config.yaml
model: "multi-label image tagger"
train_examples: 195000
arch: "swin"
norm: "layernorm"
patch_size: [2, 2]
depths: [3, 6, 6]
optimizer: "adamw"
beta2: 0.95
Rows from block 8 of a small multi-label image tagger, named by matrix and row number. Rows with one number belong to one neuron. Each number is 500 + 40 x the weight over its row's rms, rounded and kept within 0 to 999. All counts start at 0. Numbers have three digits each.
After each neuron's rows are labels from the 100 images, of 14848, where the neuron reaches its highest value: "top examples" is what is common among them. Only what is clearly more common there than usual is listed. The data: rendered scenes of coloured solids on a plain floor.
# fc1: MLP up (model.blocks.8.mlp.fc1.weight, 256x128), inputs 0-127
# fc2: MLP down (model.blocks.8.mlp.fc2.weight, 128x256, transposed), outputs 0-127

fc1.51:503574579527512503528568499485518505519555457519473495427510463452449551528547529566455496502520468518479482458453555486453445557442455493431511465497545466488538548476502540539508521501446424465534565540494505516504505435520512477533463523446536551519444531538496438544498446509456480429499414443507586518490479509547575546508449517497524517519535464509435510516455453518556410558485
fc2.51:525584574500565539507531500475477504536487527533553449469550436551442479498498550511483524557470463475531516594499553536493526567529494477454443580471458497478538602497551435446503476512545457513516502524476526540518493491503505458556421573467528520527431545539454474424470514519484499507476440460493452497467509479514480496494496558450429467505385523477489555516484473514550455474524
top examples: tube; largest object: tube

fc1.27:483556503556497459498457494477550481477469576494457535432501464516480534504523479533517562574497451503539474472513479383530541479479464446552534516504566464480567500517537435472490470500509565513593487507453556519492590474472484407538495524518498553526580520444515552456546427439530496523496506489492519459531491462443498440519482477532507508470472475541579461481555535488563454480437
fc2.27:560508516495467551524460502515532544405449452546442516475466492532494481496523568516491513542464463547476525539476509582428470526541538476566526502531522484537492558459514522565469477551522454487462531532448437544502500555466485461500451492511506488590427415438545511577413517516536518442505476481512425514492431490488540545533466534440532505472499464495521475525471542440546426550466
top examples: count: five; grey object; star block; wedge

fc1.92:542520467472459490538492472521477515535455487496374539492531471583500503461544525505567488535580493506519496482456557483464519456529515427546528477459507484545543475501412490527506525453527560537495467530523517519538534503518505480488452516461575469481503495485485532548458474417539531485549456512441530474451490465412449500505531540570585545499503414530527522478549554544549431585472
fc2.92:547492543468489505522544491530556455480396473478509555516489557532535432467490527486562488463532472538529538466513517454464487473582515553520569474472505525440500515534401523506490545469489558494489554388512525487481490577536470525504572520525494502475437480502587539550559518450544538530472494572502532442531435472470475473520457493500473475505553473476535487448492546506453408468555
top examples: count: five; pyramid; octahedron; cone

fc1.149:544474532507520456521421460553434499536523464427535511435522531484456543509567514501526515537490457563479478509498488468446439521555454455426607567580549512526518497561503439515505485502430550490477542476446552512486518506567554534596568494534540472548502435516529490447529493506559487498541471538443432515469511498500463501520421456487475594514500539512498539482509516505499509476497
fc2.149:509455544522487529481502513466484517458476545483480473590483546447467506459581510479485474559461481543552504566482524537475567532495526523491497516516505393501535527564471527472515591481516535534489469450518504517509502503422536491496537463548507505499419462556504520486648523497508453478522515539448496505501446469444438547460480498546492446500525479566400490494471591551459525467457
top examples: jack; largest object: jack

fc1.237:537505519544465493503509432510544465454476554491457455440535476520479552570592497483528499513554500517481438479529520523485404474442506452510530457494496466451553531485484421492519519568496462513525496528471524475489594415556492396516499529480500574542519572538475487490493504540500493455522508495561478506478488565574524502470491468431515596481516539578494433516567477472560478522511
fc2.237:464480496508496529528503436500557561503465534482494470498567543565414523593549480498492493486494537462513447421542477508492515500466465494516532496495523559480517486377510438540524489521498454485548487557428542417497550412552473505488498488494578536513503577481452530479529434482556485500505451526520472535517511492582565497525544509459509533522451520456450508497530474409547525441550
top examples: tube; count: five; largest object: tube

fc1.8:468482526564491446442534469511513541474472495465445535445501477533521564461589510521444432460502486531464469454516524494495462554509529520461416508492548432515645426528506590496523482454528529558531506533522454469512480495469567472548514488533492573512458428499491494514515540545464567483546481491461468504483507497559459440437473458502461491453476469479475527485512486510442489601528
fc2.8:445514534503440450542505437569497467522531536482486492580477517475540520480442521510471489454551522456486492554525516466518513438451488516526474544536505513513545490406440406475578494495546542529503444523444563490462423562595518446541511490472481463570530488495484442489526508441465545445567507509474475435485584528511508518483545432511560517460459542536459485487488525506523495573465
top examples: cube; largest object: cube; its colour: white

fc1.112:446544532509456499524448520522485546493401442438468419534462555578487567525510502498463562467508502454468456515548470439446545496496528502428498453493463483536539432499433506573452537539492410491563553457556462495512500448539560535581524492513487500452510475500501520488512469495549555553506515508471520512484523559558433485505517510501479568491541507535500491477484478552494495602565
fc2.112:400474439540482431464510478544480504518543441481476527443462437508552561496508478495514521480510527551438542495534491403493506518459548498571525444502511562512550447526494549489511512508507432506499491508498493518438552477470529530528527517473541512467541496467522497532504494439526594407509490471489500513539484591500509465505536349526446484484583505566499560456487526502486503547460
top examples: cube; brown object; largest object: cube; its colour: brown

fc1.224:518522484563475526491442497446396449526526498503460504497569474424556589558532538539540506575469474521476464501479497535491447521498514564443485489454500516470575498447476466482488532431489496501505439553508493440521465510509554419504514578565521468527497532491483523506512436486518478524495489557477491528468538560454495404422406523510518501440530499491560489490441508416535521524522
fc2.224:507437517483511525516486632485457556587471478517472533490495421522468491457473506470420506527490481505516553478492535487489568566459549547518560476390478492494543516470472560549458542419534463551554426516456544545536483519503512516513490435450503527499458473518472465474536515519486474540488529522488490508514548508464465430566497540489488496551590433479465573491535463514472492516571
top examples: light from the left

fc1.100:493499532475473594447451529502541528497458583532464517524459513556426454474536551528531497467475460514497487444555484543462507505524560444496550556515401481470550514467453492530499466529517449458566528538510500531487481532514482537471578638455500458445498523397519514513514500525468521515515484486544453435542468437540515474495521494396463495500478457527501469521517559447513464468515
fc2.100:513468487593521476532557497506540525576488534543481487451466490500432495484524501489494549507534462509555485613429524435474544494508502494535485529515467498561527451513484453509490522443521481491537483424529534507437491531492534548512499427514415470480479477541508449479545493512488512457494494540467502514461530495567456534441467451516507452471462533579451526456442615515451444621476
top examples: cylinder; cone

fc1.26:489585528548537546466482507469480533421549538454491442546510462433488559552551512428468559505505565453477475547545524481535531523503512498511471494477445450473521443469524462481524507507519541462552499473553473422460565546554535437578478450494515464453512370541511517506481544535468509533486515428452492529497546513550494516519499525568508502448485577523431486533479523521522454547458
fc2.26:492462446474499485474518480475500534509487506542504437457510528497544508460460450481519549520483551494491552503493522512509529469499505512516448438484516459548534532434518464464447529463548451525489414495561556502525390523489486487551525524436573580558499554558442489469488554502437403548568472482505520432523486436484514435542484566478579453560480461472461486510455465435478503549457
top examples: light from the left; chain link; twisted bar

fc1.238:509536527483437388449511467488477517448464398438451526479494477473531569461533465471550449531424553477425524484491488466515500444509482490478527569482536475546551525493527485445499526455502536523490477533544537458511545537508495482482449509493500561590520524528482551590441502512487502524555489536470518478476524550512444420425517551529544501488542551560415485458488471480439471464482
fc2.238:484513472494473526563495498521559493477544543482541493571521514536564500483490473427485448470529412450532508489490490459475558494583495520523454438464458551528555559475475521472475514500481544407545525520560461481498567475504459500493512517495557584537582450504508463495537490458507433542496507435499443496499491473476513462467482473456566461527552580492470458465485641470486546545513
top examples: count: five

fc1.231:493440460518449523501423504528544529476492519532434463470541464479482551548491500568494521512529569527495456462542539482535583556521512505444412470575479561466500545469536495542483454530455445558436506482510505481444566468465548433468460484486515521491519544498457575470528456495492451495547499547495500510497551530526515446566515465385544515447520486425483450513515512558526497471417
fc2.231:595549507515517548485469462480541500468473473523537481417503447500461492527480522504461500524452548538516405518516499487442545480497457500501465580554544513529534547451547474549510480556492454480506499544425469432528584483595502453510446591453556500550507503490503564509459503463501510471465486435499446508484535519464599550587495535482530525463446501505527517507548447451523515445508
top examples: cylinder; tube

fc1.90:469567437557494484509470451441491517479463488482488502459467490447504528493537497569481478464571469495477457513492529480445544458500551499601593534574497421474559533425503472459473512518456502496495530545505524451504542474557569484509555497430491583489509489465463499569474471538528475462565504508489478493515499486532525486479514486499466534502479447598509456435469476413612454539487
fc2.90:529495476554535603422446553448533524492469530436508489440550486484440540519446527544443546469485556532451529459494543552460525536513560464534508553529546467505550523405527463504468473544416505509481504531484485529547463512476526508471531495492515571509497450453554546528550475537503484511520456558534450530577495459522559540583505523459513460507515485548459454554478448448565482540474
top examples: cylinder; count: five

fc1.201:520476563544513480527502515474470544480584489470523519443537519475476510485542535528477490558511518534493486504497534467448434521470497438461493509555533431526519478493547444513417492465452514467496484506487475495510559551501549507567453479467492494605480474450522521554478422593469471459516489534475565532455443474497577494439502489540533539482490515579487373528483491557604465529479
fc2.201:474511601494501480579486546494450498489556460475543514505455486572488566478449545521476509535514508527514492565481478483449465525474510456452481578527532502452531415501508536533502477598393534557457571576471514514508500513483515473602497480524512437497474461483434477494493470500506538428465470555474520530497463534438568494455491497548457497530463531556486514566499487489513402521514
top examples: jack; light from behind the scene; count: five; star block

fc1.255:524501573607528475492488556452465529489512550528507468503519480510437512458505503533436500548570459542518498535432541530467436532490511498450489501415515441576521499460504489508454488420487479487505516522487531571540500531531460512588490521524504520502404440528540451541543509521498505488517465484478547528469408460447540510541489471475498515464471501461539534516528499518581382596503
fc2.255:603508492460448547513573493507533546486440475521479463483539429511514478433453507514495504467476470422500490533514566443506604507622516518525492524454494551503442495550537512511525506467503470499513459438493577494506492502496557475469514575429530533484452433536473463521545501466535441510454478468477416429451510511491468518498435570457547522477467462549539544462467494484513478465537
top examples: jack; largest object: jack

fc1.247:467518465525498467480433446471521463484434499530496513427518500490519551528543528549430491470542519489484443409514457477476503523501548512539638525475464494530607502457502533465505552489526481506508568520505525485509513482493604516506474489535531485509492518485467507581523427515509560491556512521515489538532482518545528505536585537502496536562515483470468414503582458460575426561462
fc2.247:505510487543570587417488483451525523471442631476511424468588481458515478536479474512454481465484515491472511454503611558455514504486519529500462527517488451537535537445518452446496457464504497445510511497498520520508456534506525528527551581495550555543521548518507529440539524499495507521495462435444433509493504484538534523514496544468454457487464504440472515539422513433484596455505
top examples: count: five; cylinder; hexagonal prism; cube

fc1.108:534570498537494466453443486512508457401399501518471479447510485470504494513573492421536393505527393442529482385509563513531490480492550500605522505479480516492598493501448401516469519502486510544482526589518529500527471536484573482444509506541498545450478503521560522488528426517543508449533496481504473485465483485494527476500485524544497526485490483507488532541519539518491473539502
fc2.108:517523561594497502506601520569516486581466461518515494526544498489488456482495506500469421485589477471534481511541486476449518473467475506533433447441483490477500510487480457541500523510544468521486460485385545483509507478516480476491492487413512552635433500517494441478535530459557523456482466438567496586493544483543454481557545482544509525541470532443538537479516517491474465540517
top examples: count: five; purple object; dome; disc

fc1.210:530510497462560505538513526537517509498503565375494485425476425528513485437518508504532462539446583489499547522630561507499513499503532479427460580524460527471511454497496500548522495536418528448437463430500611547479502562482542507531506514511488480468482513557540490541563445518476489524493464458482540464531491466475442490484496557524512538502520486532465532452453542521432518480525
fc2.210:403490527549498500468466591527489459648529468491549503478524508501500500477521554514454495515465528508440502460537480493470470538484497497505498535484524482521562465472491478508486492531453496493455599509489502474493494516517504491539494540473320451509520530443499526465478463535523559495462479528560554510512486490560569589465472451525474525507495531450452420547513460485515439531505
top examples: light from the left; capsule

fc1.77:533538601464510442507520487456498546441559568505494505439480496456380542447546459513519543544471543511538544577469464536478460525476478480475517483525507424512510477506506506577488559414439556450492492475521524533478563505507526539582483548500476509510506566455466565491517494502511497437577468473482512516458442523551466477478471441564502519510505515573516487476518483525452523516409
fc2.77:505489482462568490502551520461447591544453530504484529506571517491510512560458595546497571570505518404539583511496466535471519532436527525484532493507483478539449511541488490423527510429461522478507524481520558505392421561426527535499504496577510489522506513560462476459532503515450515553509477511508502495508485566494475465475506478466435530526504538527503478474445551467425535438548
top examples: jack; star block; torus; largest object: jack

fc1.18:611473486522511472554464468479551535527508467545458558442530452514474489497504544520507562446470507512532510545484493443470569504527458462594603518461598567485510497462491417509546475458430442402463460498484482523511583502510525491466459523514514542509510465519532488554524470511528486522534475434432560470479551496527516422490476487519467463483520441573472514496513475487553517508473
fc2.18:511429429473505529531513508459549496477535452494500545465520506546557548499479455565505454538474556568545516462503488497442425502534531516480529481466552611491495488531522473516478498509396492507477492441530484440402536524456491503443476517508545521427554462544488521529532414459544471462437492513526554513541458515454544467524447479510500587515568465553512503464414503503521464483544
top examples: count: five; wedge

fc1.177:520504487547500514520508466515539517523453451470539444462514468433493506502583488490451485492521469454447456511548552484459504519464558530570548498539538421459538434484532490506437499541483464434480489556482526480529510445569533468536513495491514548567480504537478565560426442538529455515485507464509482493512443534546592526539470520511543558454495538611447486459498441511593514510427
fc2.177:459477479540538554485572548500497490510496540495568480444526507492518508493553543550518471463498481466421498436499487474469485464469525471538544534489488508546520517483550458514527416616454487548480490499489502484524529489536549436516476499446533535547473555474468513516474439544533523425474406450561421519576474481540578550526589501512469493494435518498455481547477428459518419530527
top examples: cylinder; count: five

fc1.123:539579519509572470544419532505489464472565494524493518482496454510434539490498557589458490537488543544472526465460529500404494512520515540448478496530536510554492449508545487498572447474478503549528451473509526548442552443477531566543492462589506445543440505496499547454573455453510540497525496546505487523452464479458447466531502547471446486489457520491465513548499494603507438434545
fc2.123:497494517477512459465441475460571516518495573519480411404576445484542460494526491539488473545481460568481468493557569479497578497520511523539465476519506448492532526504554497399522512517538504455484574459554560453552498507472509460502481559595425499458481490474500527533440465502480529504484494486513458470439496516541495604500543462484490455446492486538520537505417491465430548503460
top examples: jack; light from behind the scene; largest object: jack